From a checkpoint of a small contrastive image-text model.
Model: 3.04M parameters, 64-pixel images, encoder arch swin, encoder norm layernorm, encoder activation squared_relu, encoder patch size [4, 4], encoder depths [3, 6, 3], encoder widths [48, 96, 192], text encoder width 128, text encoder layers 6, text encoder norm layernorm, text encoder activation swiglu.
Rows from block 3 of the image encoder of a small contrastive image-text model, named by matrix and row number. Rows with one number belong to one neuron. Each number is 500 + 40 x the weight over its row's rms, rounded and kept within 0 to 999. All counts start at 0. Numbers have three digits each. After the name is the row's rms in percent of the matrix's.
After each neuron's rows are labels from the 100 images, of 14848, where the neuron reaches its highest value: "responds to" is what is common among them. Only what is clearly more common there than usual is listed. The data: procedural textures in two colours, tilted and lit.
# fc1: MLP up (encoder.blocks.3.mlp.fc1.weight, 288x96), inputs 0-95
# fc2: MLP down (encoder.blocks.3.mlp.fc2.weight, 96x288, transposed), outputs 0-95

fc1.73 083:544482472520495559561443521464512534454522568497526510523474540506557449442474481542522462480580530500486553576561500518521439496570552557488540518567556481516525549500467483512556495452560486515565492452518451498481451609505513528532569538510515559516534461549471497527444485539548493543
fc2.73 093:458482520555547548571511507515523500411537507520460518474463417443481465458465496556517520468502470499438464484521534484541507472479520437427463472537535544448455535500556523539492498491417523499548510481477422504454468550491468513545503547455478432545481434528582439472456504588496539473
responds to: seen at a slant; purple; green; ground colour: purple

fc1.84 077:476538445458552487494551477503470530456411486453566499436465473532528448461531519521463468410423435462470440515519513542523561553510486519521508498517567484428446541522537511447468550574488472501479546531478520537510497479552510434453471525559502586548490481443519489539506447515547501525
fc2.84 080:566507560480498436486541528488447462428475528456544585479457447427497499527540508484500520565465444442482551512464513530530563497442533584500473510496461472496487445477470521525527507521527506460529495528523473503468564483489484446430476544473516480539453415462406449475438495551542555526
responds to: yellow; ground colour: yellow; red; pattern colour: red

fc1.262 102:551510547474503463499449520572522479484560469460525564534471546529463536532476464485541443451508457507449494553484537520535550535525436509520481488453543490563491440473539498525464568510441414511426461493486556447511535443488443561571568469482542502582480489505514460507481518575477450516
fc2.262 099:550520551499506531532505494504477464516542415534500470508494509452577501453544471450513455527560536422470540487469516506522544537482418552474454470461580485511463529450518511498480527488536465531428457548511571460543530457554510478549519445455479550498526410527454496578416549489512487534
responds to: camouflage; blue; pattern colour: blue; ground colour: yellow

fc1.227 104:472574591424468513507423591451496576474506529461543479542433503462494477437477493496533551487559470515470478535523471547485486539523514498475480572478549485483484480533499508534516487496484545510432497464482545553509433515485482520556409434586514528535499438550520550456466494542451492519
fc2.227 111:473456539463452485539426507468546557557534477540470457543483482557535526542465478438533463436576509521450485526541548460490483568535489475459427547527511557538513493469522458560514431468449524553488497482522546501541464450526560484538484493497540421530556421496538511540464472497527559449
responds to: purple; white; pattern colour: purple; ground colour: purple

fc1.60 113:454493526464445465443446548520515493508431451449486466565573470460501522440519507518491552507577500444458515512467470519543534500483472552502460561536528475462489481578560439534522526462442517556494542548481536516482543465532473466542489417526527482580551428573455498541462479506482468457
fc2.60 103:466566506498469517494437556486499450577516526460594477527542541450554511462559434503555536486541491513460537512487434550543517574537517490504491512509547451456473479551559520487484491541460496515491431542505474451521439507514460539507518462542456431469583404496520450498461496542535547540
responds to: black; pattern colour: black; camouflage; plaid

fc1.126 118:531460500539497504460521537496571427433412458482462449530565528510478457485532554543516516425499481405495527542481454541565435471515493546479490470539548505568534458515533454460500507505551492548489521504527476549446548476424504536563480447468538520478524472450560535525470516466548490433
fc2.126 111:510461580452574569454518491537544437471446459510466464478471501471534457515424501526435566483529491516485479487472506526548464560445452516454479593530485555526490465490564504483505433540476485492508498504514408448510566485508545530496509502468561545430455463518547544502516490556560495440
responds to: black; purple; pattern colour: purple; teal

fc1.62 099:543447469528446523540557534515500513490520522462482548521462441579504459534550546450516514550491531507565450530497502488487441563500507514453554574523582514572567454553516551549552487499497425481537473498482565508476466483547558501475443536501475570445504498490499420505514537531576534497
fc2.62 095:454539543546553490513460555523539506496471456533438593498535535620514461492548511465467511490453434518497450443446503509535500459508548451460551487508546428546500523509457522485522473495489498450455478527566457511526578429490515453505520541552535418472458475453526485496434503510452462471
responds to: teal; ground colour: teal; purple; pattern colour: purple

fc1.232 105:465503417512460520544546544520562485530446513415505493519477527491505503447470447579439471441473514473591487477547467446470519440491483486472468493535482474560535454450434482532518429493489530523506541506533505530427533541407488513455492513545517459526431548469545554547550480533513471451
fc2.232 099:438497520508582505446446476514572485585520517545446484532460484478489476516417486498430487460524428540524443488506435464468487494489568438479537472508482452529475508506521462591499438501450568457524475489567503510457478504550587543512533511471509491434495538553482469476516451519492540569
responds to: blue; ground colour: blue; purple; pattern colour: purple

fc1.240 097:497505445578466554466443459441537537553560466561511471490444524490508533542531504493483469517457533521542529488520536462513577556498463530485544437535469499542509510499552547550585597478580516449444464493448578507546515487499597494440498514500516533485500448530480466465520540497494456529
fc2.240 097:496442538438430492576471523498515463470574494450521502479459439502484533499461527490508520481514501489536479503412502454502583475440553434530449464556467471517475563580423527536496517552493447524423492512458527494444537429507521501524433490449551451519427509455555513494539514470502506527
responds to: white; pattern colour: white; pink; ground colour: white

fc1.25 101:542508486514617544502479478535517478437461542506533461458557476570455522577465494438474493491533484482539458426538527445456503442494473559473497483543512464439488474499515458523536481494556526483554495458556473528515524512522441429493506542517489517558486466457578555516410493426444539497
fc2.25 104:540436513502514468516446590432558534525562454436477547551499484550493482498480566462556449422598450436493482453527525493443538486543507519465462552526481496496506549544504499499478501461523530448430525509501470493538516494451523442477463508536437534498490445480465447515441426481482532555
responds to: brown; ground colour: brown; red; ground colour: red

fc1.180 082:497531486526570535420494502507561531450518544544452499466454578542423496541431497511566422460490444445552534504522506453477531479530501576458511455550450524448492531436509577485500516510550491549561533435490528432479474457506534525531492469528501454529467489474488523476578481553466522505
fc2.180 081:437501562462528586489503523476473523492556446468453553494526566556510529487497519547501463488512553547506431502516483509482539593529445486482456465543439500534481508518528417447479507553501508487448527481516446450610436554465522575548534556469471531479478488476499480480540521569492554502
responds to: grey; red; brown; ground colour: grey

fc1.56 100:535490526465558522461480497467516506525447566472533498436471438545486499544545472541426490517442495478458496428454539531542511497479457448509579458542559469468533558526552469443551597453514469513515513472464562550474552579459481491450495533535527542472472483493507466543529455529459451566
fc2.56 103:519477506444548489476449508433502486420524507451435493444518480572460484514567564447531456517492474526465533543473458560489456525565509446486557511493487479468494479539480454548530494464568552488459527458427513485440531567450472464543451518439457524553481479473514468507490528420477478590
responds to: brown; pattern colour: brown; ground colour: white; pattern colour: black

fc1.133 111:493499504544526513481452556554455513531542551509502533549498424565490494573533474455481437521488525468577419524455566405466575514505500530532496482461490472525536536486562528497502571502470470445468566467492460471487493468536454506561514502497490536511509428442574458561467554522480528555
fc2.133 103:534431522488562497452534533573481545498478565540469463531461460471512494495493445572488586542539508469559492543474537455464543556469463536452482471417467469531493448447494462536468484466448476517486532521570531489545484495514492504524524453492541422413578523453557534549536497475540493454
responds to: blue; pattern colour: blue; coarse scale; teal

fc1.138 107:545426506461518524486517510528469512489450494514518528497510457597422526534461482483509455468520446463469456431579481447511468517514503591493487408537487463514475550477435517505474494529490523463511485521481442500469527512474436435562505466545552491498465522402572495516469442541436562536
fc2.138 105:475526546461491564450518519480481549462508494448491596455578472534524519475484490443544524458511452457473522419479569458509553496589550462486461519570504436481525456474509434510548460547510463427526475523496451516545543555501469452524487435479486431441465454473510532475455507465499478531
responds to: red; ground colour: red; pink; pattern colour: pink

fc1.193 096:552534545576561523449442493565546539475458546495560539533537549513460543518509516443498452456571547423463527497522473505450452493513498556529493537442486517451504466466483526556505513532473428459517552456586479543499524466435535487515488512539546494445533535547580484518504499550502459435
fc2.193 097:452444472459519495528499490505485501540524469526513434495491556482523533514523485550518480524501461427454500563480523532508476485472415565498464578476445542518550439546543495511471441580535555530466567569469476504482493562550470543544560494424564564501470470541540480541529446423467482505
responds to: blue; seen at a slant; green; pattern colour: blue

fc1.182 097:513554459539505471510553543505477521456449559480465428443502441484455518521492459457542491472446518548580497529496452562443472481496528540531500473469452437495542514556461474534510501562528491491584490557516442422465555578446543493548557517596539548499498475529528517521488444508494510464
fc2.182 098:468503519507484436432456531480567551522485569443565519454515435453470504477458477489483474495471558518455491540490500584498468435563497569473529517451451484501541517448540507521510431520545583561523529453532446574481463530465494515555447510535451508468490480540461509541481484453525575552
responds to: yellow; pattern colour: yellow; ground colour: teal; ground colour: green

fc1.50 097:529545473505519469521516512482450429498452564527581515475460476457457532484461594491483479463512477462481515538546443572497443520508498530508465457542465529532526496471496528485477455480462519527567508516490461458408538469459519552535550455489507521574468479392524435436455439448458549498
fc2.50 103:537428449456463444506473554505510496494497485441466505478552453494417467552528506490517535530580497518528463559567525440510484462426495424568475520480486505558561516520506519481506421476542479562507466445471454508437518518506553461492525478541470427481545490445478555461467532533442568467
responds to: yellow; red; pattern colour: yellow; ground colour: red

fc1.135 095:494558508455536521549564465481531482501485464507433454550561556542485491440448584472531465481446561478490556469489543493501453495460529493557526590541442506500478526478463536471524516513477504542453486555403477560553481484427544557513514446495442537577527458484525448484485516479518525543
fc2.135 094:498535442490507471492475477538485512451523545472427544467456523513551498514451504467564531523498458522524529547506570473470521501517599439467501417424479490526472414543484465429528462440439498531511427516471502468524459429543463545500490558469503470435539509494445413463539518534492486468
responds to: grey; ground colour: grey; orange; pattern colour: orange

fc1.119 098:539449567505451464430538509594461550558459447473496542497563534458548514505506504477456481493501527533527556488538526541507553518462523467535571502448498434455514458456519526500449581466512443488457474552495554522469558543493436537466459471536451529545526527497497530550451544539563489440
fc2.119 108:475529508517473450537520478459468569458541495550474472528462502528501558468461499509449508525475456526506468452490569517542498530455428526452511531442548439457470428547516483559545576457450515445516447507531533447596507519467518500555505419490510551551529541568562518489474504554481559545
responds to: teal; pattern colour: teal; green; pattern colour: green

fc1.134 110:532445512438439519529471469495436570477505465519554490442529519454489483420459548531507463449539422429408555450567532558525491518492528558529516421524445480531486520482457498499536513480536470553516466494539462504483582495501491487512530502526448548508438494511535433441579497500462495494
fc2.134 099:543482512481490509472499511566488553519467496518521505472455527474459536544487576494476565545508538445464475488596440509440484491489507531461395507495483491555515493524543509456490426542524494532503439488585452555470556544455489437522502434516506532533567557469445500511540460556530451418
responds to: pink; orange; ground colour: pink; brown

fc1.65 101:505534504482487530487452488464527535519555479524532507460497521494509488497551504419499408424528534441490447444522549445550571553481495508500544436572486441459547532527570425485506548481503454494548523448543475551474478542497468497533483424492481477504432517441538462446552464526438505566
fc2.65 096:435516478521490511479542470525498508519494477473531511565512511462561554474463486487538525502548536487505498398497453476415555496469496540431443542549491494469527522519434544480534432537466558496574528512567451507486568507477480436480552509546429470500562470416546530514479473559572531533
responds to: brown; ground colour: brown; red

fc1.281 093:463515551505565537511478545486547483510527505466527539493468508522439545483503532541480495468419474526489496537543479450548498502525510512470549504505534514532478594520503448489473480487508429446448463521523533522401520456425518541441546575484581508451475531401466483420573441529462509492
fc2.281 099:513444571446455541494496569513447483451503510445558477448528508467498488519533540556486506435533517519467512509444580580540488476555421481526542536505563468494467519424460511511463539556548522483502579521507488583447540475530530507434497496426548453513501469478483509461443476462471548529
responds to: pink; black; ground colour: pink; grey

fc1.192 106:526515505558530437434448500546573526507471544545555435549482469531537541573563442464493508469520472519454518522475493491458470451591452561441480555483531535446543470531457513537548510538484525489480536499550492438425493537456510500566477547483507530516449508457534531578509554460505530461
fc2.192 104:507460462472478443541470506560497483469503563487467432447453446446505530592553512513498471498489464480488504519490532451475470526503588494461426532417458500501504470531471488458481542492588493557534495564499414457525485489538479559501531559550556546469522476511549431539478435440522528524
responds to: blue; pattern colour: blue; ground colour: blue; green

fc1.92 104:561447451525536493474561513495480493469470531452547463449432501479437495490491552571425495481526449511473501436540473554461475514444527506505522471544503476458575433429443468442476549459484541478568523540529518428389522483490546534516518504476474430476480562503495512473519457516462508457
fc2.92 097:501424462526517505449541450520514460503467574513437545574524534541471536509511436474472464422505485522502412500530496513459490529481471498485431510505423593574568489442491530508544478521499507462584449433479526462478509539493486467542538478505548434421497519476550507482543483446537503526
responds to: red; ground colour: red; pattern colour: red

fc1.194 098:506539480545514458476520463550523498574482544542585486579457454478495486517504500533452543486479480576495471468526503488559501560481431503512477495542568534531475547445509429473501512522543535508544445523480552500483574530565500411460521531527593508545538438497509450525533408471493493538
fc2.194 097:508507569492503509501486498464448550460539554485594547438458525453416539481466489533508475462538481518458482451521521548450501541522556576421500552466525496536556465487498457542550534451504538552457549535485565557514464464445459421478445476454473440531526532481511460524511517497489514424
responds to: pink; ground colour: pink; white; pattern colour: white

fc1.163 104:528582485506499560468449493473472483562494491533527540480532577562565457472569551495527464441480552485486455475489546536467556520506479505505552510512520470542517475468566412426489462501485464520546480480447508503519493493572515494519419420443538511536481431452529426504443437501467470527
fc2.163 101:489432471557470537511564525459468528558465435458469549431572514477516498465536550471507478471559477506557472473574515464516516552468454536494495458532499535462495505545524516540519429498479549528564505538538464512530457530393443484593497519515549498498570525414525518431500506504492546519
responds to: mosaic; white; pattern colour: white; camouflage

fc1.9 101:455512453493487547548458611498513436527463525503538476486509449525479436480474497492468568459477497513497564518499505476588513472418511529469504446502496441466488467485571518513513541525593432476541520549471492516507460478456518431533449402448490484466481562490466491470552523458565446516
fc2.9 106:446516549473587449567493481552441442557446443483500462518528519457496503525516543478462515477447500555429449453494454474516527490462469498504532452467458523455473485471492519553482495499498476462560440564507461424551466460482488498547489478531538483423495468592401441485471533506516540454
responds to: yellow; orange; ground colour: orange; pattern colour: yellow

fc1.39 121:430539498476456563493497552576554470502489468469561508511427426438484509504494541498452498498505557505578470523522519536468547601504570483469519483528518462539528472499503536442540502463548448564487490520559510467476465486506564552458473474535546507494454426449513511451589434517523480481
fc2.39 114:445527440541461525542510484475517481479497504487550555441475520499508502462507497464449484549436420457542569527466481535484507467435593491481542532474526506506494542545499505496545523497503430492551530462521565505467490422505526446558459570447565384538486538522490542492561523485431515542
responds to: white; grey; ground colour: white; pattern colour: white

fc1.129 101:504510517502539510426539475513557454510464543455568489492531504520512502524465550566505539467478464460496454480527440536543448484509561537504568469440489511512589460430449464408541484536444473571464576506563526469413496501473498566513514439507472461519527505449491556466494469483453474456
fc2.129 102:539481444503466497498566537514455408509590577424499493457477450568531527540485501526493482493521457545479551435510442445485544532453525478502469515470518586425532523451481503429467469465542500491523511533522530447471492498425511423537484516457564469459548501508494475497486560482456528559
responds to: red; ground colour: red

fc1.79 103:449534471543425584523575567449534539483477470479484461565505469465503458546551504501537457469563461519581532463506480458491515483514482504537432471521495487563448538534482510558578578463541537427537541536475482457500466475443533530509535470536470487553501501534518460445544529497569482536
fc2.79 102:416453464486453504560439495513477533512450522510513499560420452464523414508470489528491477533443499573444438503457502539521496513467552446514549449505482548489484485525507506529472473451466507431506439497533451486560536510468489517510567533470578563526494515609554498458541505532530452553
responds to: yellow; orange; pink; white

fc1.93 099:519471499500454467474493545503537541493575490559490425537454511435530492457561468539502511531558541501481414492503494431533483536471509496408576466567544514505559458529495467487472469463516475520514522491545441483542413558520513481430465489538432472439515548548444527474527556434516497485
fc2.93 102:471574532436480542558458476476543572585431508527447487556554480551459504469442540508448483481526529565461470536453516532523458518526480461566580431526464543462478525524545475460496514512487453520468523551484511449565467497523514504450537497463527544468435513527479545472539491470574549542
responds to: grey; black; ground colour: grey; pattern colour: black

fc1.183 099:546533563540420507482479537495562492554462510542535488587502450532511469473542528478519422502558559461583447450528483535460513490508484461539437439493478544540491573464509481548550441470449511514442516463506505525457535477478521569575554469450536446496555525490462478515481540505438500479
fc2.183 099:539540468490538525448479434528543552450527513461505461485506549521487481517518500471570479542570523451518437498453444558506545522536535528551469585522552556570472418542559519492481463489481557542517500477470435487532448491527556515576525529486460498418532435500420526514470555507499514485
responds to: blue; ground colour: blue; pattern colour: blue

fc1.122 093:429521552482486543480528500472565532517415449469472444535549547493480444474499473475533501523510538450449475515469454576522468418516419462488497517518541430506571471478540493477450492539520487454463503517445457423493493525413512508548469484494532541537477501437544566476454469451570459516
fc2.122 096:440499552489548538428451469533541458528463522532454431515526481553497482504517498466503559487556463533531448534476509518513585512569447526520525417535458454551552512484569510456496450526458497444526485542415519450483478531453449490509450517566506506475516495455516529572472462497567529578
responds to: seen at a slant; black; green; white

fc1.14 105:514511541473477534484461559477463506443497554492509486522464524463443544464511525451494522524425490485552456570528501531512526565517517449509509517445513443517464519530512428547478521551568525494492470422529507460440470491471579582442502540506529563438504449442497466495553469525597553435
fc2.14 104:478459452530434510515503544527499475512563496498484586491427501533401483564505534504513462532513490446525511521512556568526525468516546506519500475521489487479559478476453436466477496559474435514535556474508514518448474461445513412502463523490564455581468460558561556524462453475416525543
responds to: white; ground colour: white; grey; pattern colour: grey

fc1.110 087:509440477481447463470484500499450545522539445560456534429490452415478466454484440552507561547475477525475514481450531568541514459516421559547457467582535519454489509465477551478446444518500501538502450502510457506486456495470494515476479536459485445500431540502514406523493433464510520580
fc2.110 098:530558546490487516487523501547457526589419469480477475454472553449480585465531452480469477488525553527421466530587447530517512474486511570472537546481519443482563420479561542480481521468436460466527508484516459525558532462492510520526489480449529538514561552515465485464453477571478503439
responds to: pink; brown; pattern colour: pink; ground colour: brown

fc1.35 104:483496487541460492453510562480514437492550427442524473510483573473505486435524510525446424432479517423515502589502479549494463567505502517447553499475458467462495507508530503500536497519502495492580477432500435481416458543479478562461534522486528478482449443439566570533481524530556515449
fc2.35 101:512441520532539578484444484551542485563462455468490473520488484457536477419460545467506587510549479444553504495505541558436508488493502529437534593475491481561426488513539527510513544583471582455468514435471505467524455484528472500468502556555476512470483450538529453508483430456503479493
responds to: black; green; pattern colour: black; ground colour: green

fc1.214 101:515564457507460479531535530504470563435480465485478523516483462422476402457531461436566483525545474418485479498508575562522484480587495549537523451463501501566486451539534534458471536459549560489493427542441527506480547469522515476498516499557461529491529490475487427459468525469572481470
fc2.214 098:461506456535516430526459553459566492552469478505462477550437525457492488466514497464438542556470450531425521458490521494453508494474520565527431468440557486454481454497511541482467557537544507508528437577498452460523415557433524552552491482473498528466571514506535458479476513577474544485
responds to: yellow; orange; ground colour: orange; pattern colour: yellow

fc1.246 096:558484494494462552463489433464565523423506530508483495458510547460473460522469545477509465500464554460439561524476492459496554583418584488510464474501533531525488463511504536560520458484521463475533508493488564550475486453488585488420549541509529458465502468542483444439543546496547488592
fc2.246 103:440551488495479513545522514485530496460579502537506506550437484426485494560459538489553524525444540488552509551462582506439577470434561459529444533494561534497535516559517573510528542442537432488537504526525493471574483499523548520477450451510537490504497492479532438465501455511458490591
responds to: white; brown; ground colour: white; pattern colour: brown

fc1.112 083:439522492473471498518469544453549505467528456470589525468421577537530458449477540578430497475503475486549471457475516450542549525525471504470458473473506467570511536487490496456553586493553493414484565494499456492540476470472483552562461540523549451463508518425569478453486525456504506500
fc2.112 090:463545528465493497472427512551541495511463545565522439560540452489461561532485506466535479527597440523526501432458541448516566448567542467560495471485446519518453583450510446536556459479480485464464559508518493449603513471453519504457507485500511441505509470481465504451498473489517451522
responds to: grey; coarse scale; white; ground colour: grey

fc1.17 097:498459494543518485453472493536503470548473453475447435472538464504464461424496496474478539564477567435522509569519501463532561507546488478537522547598500554563501465573480425514461493483499483469496472544455487439528449544453454522470503431484442485507446533416501436504545442499509449511
fc2.17 094:488457481525453482481435511517437448584494486428502441436530494488527548486506549502458447537514459500518446460509545507468512449484494444523504490491500477545532477516519495466467566449494484559549428521437537396555540537522532562516503464441477485469564488522493497509561516582481587558
responds to: white; green; ground colour: green; pattern colour: white

fc1.105 082:476555481483553529478553511520532529531490467547489456530409427520489463590509560453501553428451553546536447437540448555455487526531507545571501504495558463553453544532470465556496549504550473476570480532569496521485465544473457466459514475546558480532459494504467546515528474540485518499
fc2.105 085:472485569530501448488499541563565498541511483430567524473480500440410493551490511451456562504524527507457554524517510460523545535473504588447454558557474490508476455450417562528527514503495579470493535542495524496503477484460488530532506515431555498467482489448409488584486496484457475466
responds to: pink; white; pattern colour: pink; ground colour: white

fc1.259 097:515465511480545431508442541497514479531461486435566435459481495464463493481555524476524486476504445404533483507530456560520551455469530490523441489546442516537538488519497488503500509535511555475579445554551471472534572486497572463466501503537481469528487566498592446543569442500480424535
fc2.259 106:467490555495442415481502501540466523558501469460530507473542492509452551481472545442550474525531495456534440452498486552445460436465519548517490555501488476450585526496561491463485488549527527546547474482484541437487544465559539576609533527556524526518534489590511526510467463480467533456
responds to: white; pink; ground colour: white; pattern colour: pink

fc1.285 100:467539472566489530546539500433512573453538472543534486560553588474452474541512490533513512492524470470496526474497532406530514486456503454455427454462477484554538574449547532486552465456466555465474511424562531455501476470519427535559536481525557543527492500477529440515459504461503478454
fc2.285 103:452492513483485517481465466503509528446506465523472439515389493504515490517497481542479555516544506526529447577548530519447531524504494508440489459444523532517418474554511460500447453431529575559421511431460461469520480533447541502564549502471510576514564506506536542486518494491532439591
responds to: yellow; pattern colour: yellow; ground colour: grey

fc1.100 090:493498499482433568508503488473485586497519469499463504480542500514509471489487510497492481460497471429518541535567547520530474558480469492465463468532543525480451514507456475552449548455526356526583432529489480573474551500473512480512487449536530607462456533473520426479577503530520480540
fc2.100 093:507464470490540489456528543575449476524457519506493506555461461400496488560544513531436564493459511497475536500478500500406437491520431590496425579462543440564513511486491543543465496473516458545565457538488545506496501514491489507455529465474546430459549489514488440538471450515450469486
responds to: pink; ground colour: pink; yellow; pattern colour: yellow

fc1.220 090:478505494561537460430512499535460482558436538530510436419528567423435540430555550511506508489497526485506532551528506493484457547494494530464539518458449481452567537493562487433524521571439495475518489498517477459429528544426486520516523527538538519444497541445560508487506471468470571555
fc2.220 101:462467519549498433438529471559504577501568547475547467457467517466472440543448461516534563551532527502457543536490474463527511449529536496502436525476461512462532461499420526475464475543491572521517541514500569541445554443433498504538489535530561500487530451437487462475457544537486566442
responds to: brown; ground colour: brown; speckled; pattern colour: teal

fc1.176 103:517497544448538513521528533483477459464448530454461500563524531602489474582452518572496508435526496536499459513513441430481457555465475563510526507506516492499519564508533484431500462519489505497462561520542522573430454512480479532529502476510545448552580492421460515460483554545420547520
fc2.176 101:476527476554432497506514509507509379460567571427521512500519485537521447525497493512575419499577479484519517490467469527515474566486479540543501558478519539447528551471447461537440531500508476565451554565496461538457538514417558466527511523497457516552521509522464517483471540559446524477
responds to: green; black; pattern colour: green; ground colour: black

fc1.125 090:483506449476474516506484471472471462543581547579469407455478450485476522521515567549500437521552484461525596508459556469509457536511466427547505453484534520521447493529436522515527533542491465444493509540501547547504429562514522477470451438451470552483548581502455466521506478521442496484
fc2.125 095:482476546411456498486550546447544559559556500510472567476484496466485481543491458432496539541477519493464437485425559504476550468469565467420554497565504495547476501504508513504562422544544513463530498457576476538532455537526536531439520527497509449495410513521483506509488432478530543466
responds to: mosaic; cloudy

fc1.38 091:562437553520468550474482449493557581467583493512517560474477544550475473460464472536476570485486476476473547541563529551541531519478462545455497499516560523515552517449472505561432551492454495532536466422558470510535568555487528491468458470547506491482506534460542450491565506566509448523
fc2.38 097:479507480462482559526509484526470539521491521523533467531428450472526552481453515527430527520465490486484438471579445501470459563475483585438420487530487504518501430480497512502539519539499447463493434553517510472455463530504512549551540467429549448493559482490499478528571450592453507413
responds to: purple; pattern colour: purple; pink; white

fc1.186 085:480544538518498507534523533529520436479508465467577496500462471551445457524588441525486534490561506476554426521419491447486545495538441521506557412487488533447552453493558474558502547545489511450491522476471481432536496498520539447534492452472527503561500449549481470451570448440463481502
fc2.186 095:543538509474444497541466473536515519582540486455507520521462500514453540519541436515538458549517453460501476437543508511524482481539568523489440521446477501454511553533513417518518478484461410517468503508446454459555485454449412529603470455501512449513542458571481458475517554448496442492
responds to: black; grey; pattern colour: black; ground colour: black

fc1.201 106:494495517538520519539552474560550539450514533454479520515546515542514506471536576514454496457447529476461490508495556511434472538506481450472506458473584505485550424524586482499507570497531392463507451490455589475511494545493551469483549530517451524551471499565475534467539543570573472505
fc2.201 098:485566489446519561522462475497472543510456480475530596520583492496496568426454569572539485565481486497516516466491554494522527489490506443494531492524557453469458460555487450458503560507475477547523551511469484558429524491530480401522440499552533420499443492506509539549477517506486434474
responds to: teal; ground colour: teal; brown

fc1.166 086:477480525512472513429520497491473506458443508431444525530534466541453541473455615506567554451566454510472519505460452554494494538530488518555441512557527455533587443541442539546512534518486471550538516432503465480450459562513514494469469512501531515561466440514458506501459433450481482467
fc2.166 090:443436564433521503523434470516533449487550437508541508551491494562474550455425465440519486444527465567468548551560524536421478422540478511463468477502470563560516504483557462513467514528502510550476474462552433459525550531509533546502514456492454466530473551514526475497575511504499542470
responds to: seen at a slant; black; furry; pattern colour: black

fc1.51 103:548515488496500496497464497542494493542458494520517611521502516450462500500480521438532448480560489463554437445475459470481546544509484569486453568430454475450528516564518472432464460499438439480468521468558557462541515432458447559502546436464452456560492498497499434530526523457487531529
fc2.51 099:475522454525516475517477451550559451548512473506502545525476466577429509426483486430490434518488515513532470498509474527534554547555521425508593501446467527468457522532513489423533442557516439530507466543480490530463467473420451496487496455449552441466532450506467458555501463517498572548
responds to: camouflage; ground colour: blue; plaid; pattern colour: orange

fc1.286 099:447549445519557486521562536515566546451423478519549522578509451409442522505549525538476564464552575541544527469547488527538480451559519564520476563469503456519491562535462445515441467482548459540480538475550463501478482491483456524472473497465479492512575452490486538511512522487535459540
fc2.286 091:506519564542446460547453461518534522483469529457470483435412531449434535468502495577432477564522507535482490562527514470530525569483494483460495561450452448540493511519525503557523454524451534563433454567480514502484503470498435448528429556437534535517484492490459519536564439495503521482
responds to: pink; ground colour: pink; green; pattern colour: green

fc1.16 096:498573513510570563463570496533521444454488502425455553505544507526507531516457515475569489434442493443556578443500514509455448488484514450517536452500461546465569488476478496475478457508457543543489483534524450548424470492543575569437510446511514459521501528531476533497518559496431459510
fc2.16 101:465527474464469464503580442444477455514513518453527484461580479496532537544476452447455427470463543494539454472495552477418549488499494429506486456433492567517508524531450542397447528501481440505581511526466507531547535456518505555485542513535508469428543481496474517526541554561514508501
responds to: red; seen at a slant; pattern colour: red; fine scale

fc1.153 102:462485450539528446476448503539449532433487473470478464523539542478499472553458479521560506416498497521481504437475465463490510468486547549555493555542551434473524554520491464521515555462538477472487538452499561480543517550561498482549537419536508448528537583447560472448442526440502422496
fc2.153 095:470509503439498570488503473462533482540498546464512520491484487479515503456486547507527450502496459513553512498479487465500496506552497452573459441540530561548472597490540475534483461475519568472445536500428452563523493508385533499429453538502534443529571498436549518457415540538447462518
responds to: white; grey; pattern colour: white; ground colour: grey

fc1.101 116:454511518576475556520478549448541550489488460559507423447438484513452498476528545508473549505466534483501472529473490538466522560572566481536519522492545419547565489470507542462506561512526512560537497405527540451504557471590531546524539517498466453491431561528514471456487484503560505503
fc2.101 106:528496504533473471518459547458478539532490497534511539457463541523460542502499563524510519510468412428500476533449546532493580518463546485584466568475476513428507482548503547396517556479477459484543485488540542549474533511520566442564471487504525444523477445521573443502492517462433451551
responds to: red; orange; ground colour: red; pattern colour: orange

fc1.123 087:515481533512561530465546454578465458472437485480575537515564561536513525545451539478465430460464528506539415476488500473486530466436458586454524458549524504521573469448518506535466559465548522555558525479545482491488537535516479470556554542511490511450520544429512502462516486534448515552
fc2.123 097:531491507473530528470427453534534505480552447438465571547532456476474504545545568495539499474555513533532501459466579486520555521498461506427440564551465533466564440476493525453531484504479509463505532493539525491526502496423451485588538467554495447477450505438498496421457462488492566556
responds to: red; ground colour: red; yellow; pattern colour: yellow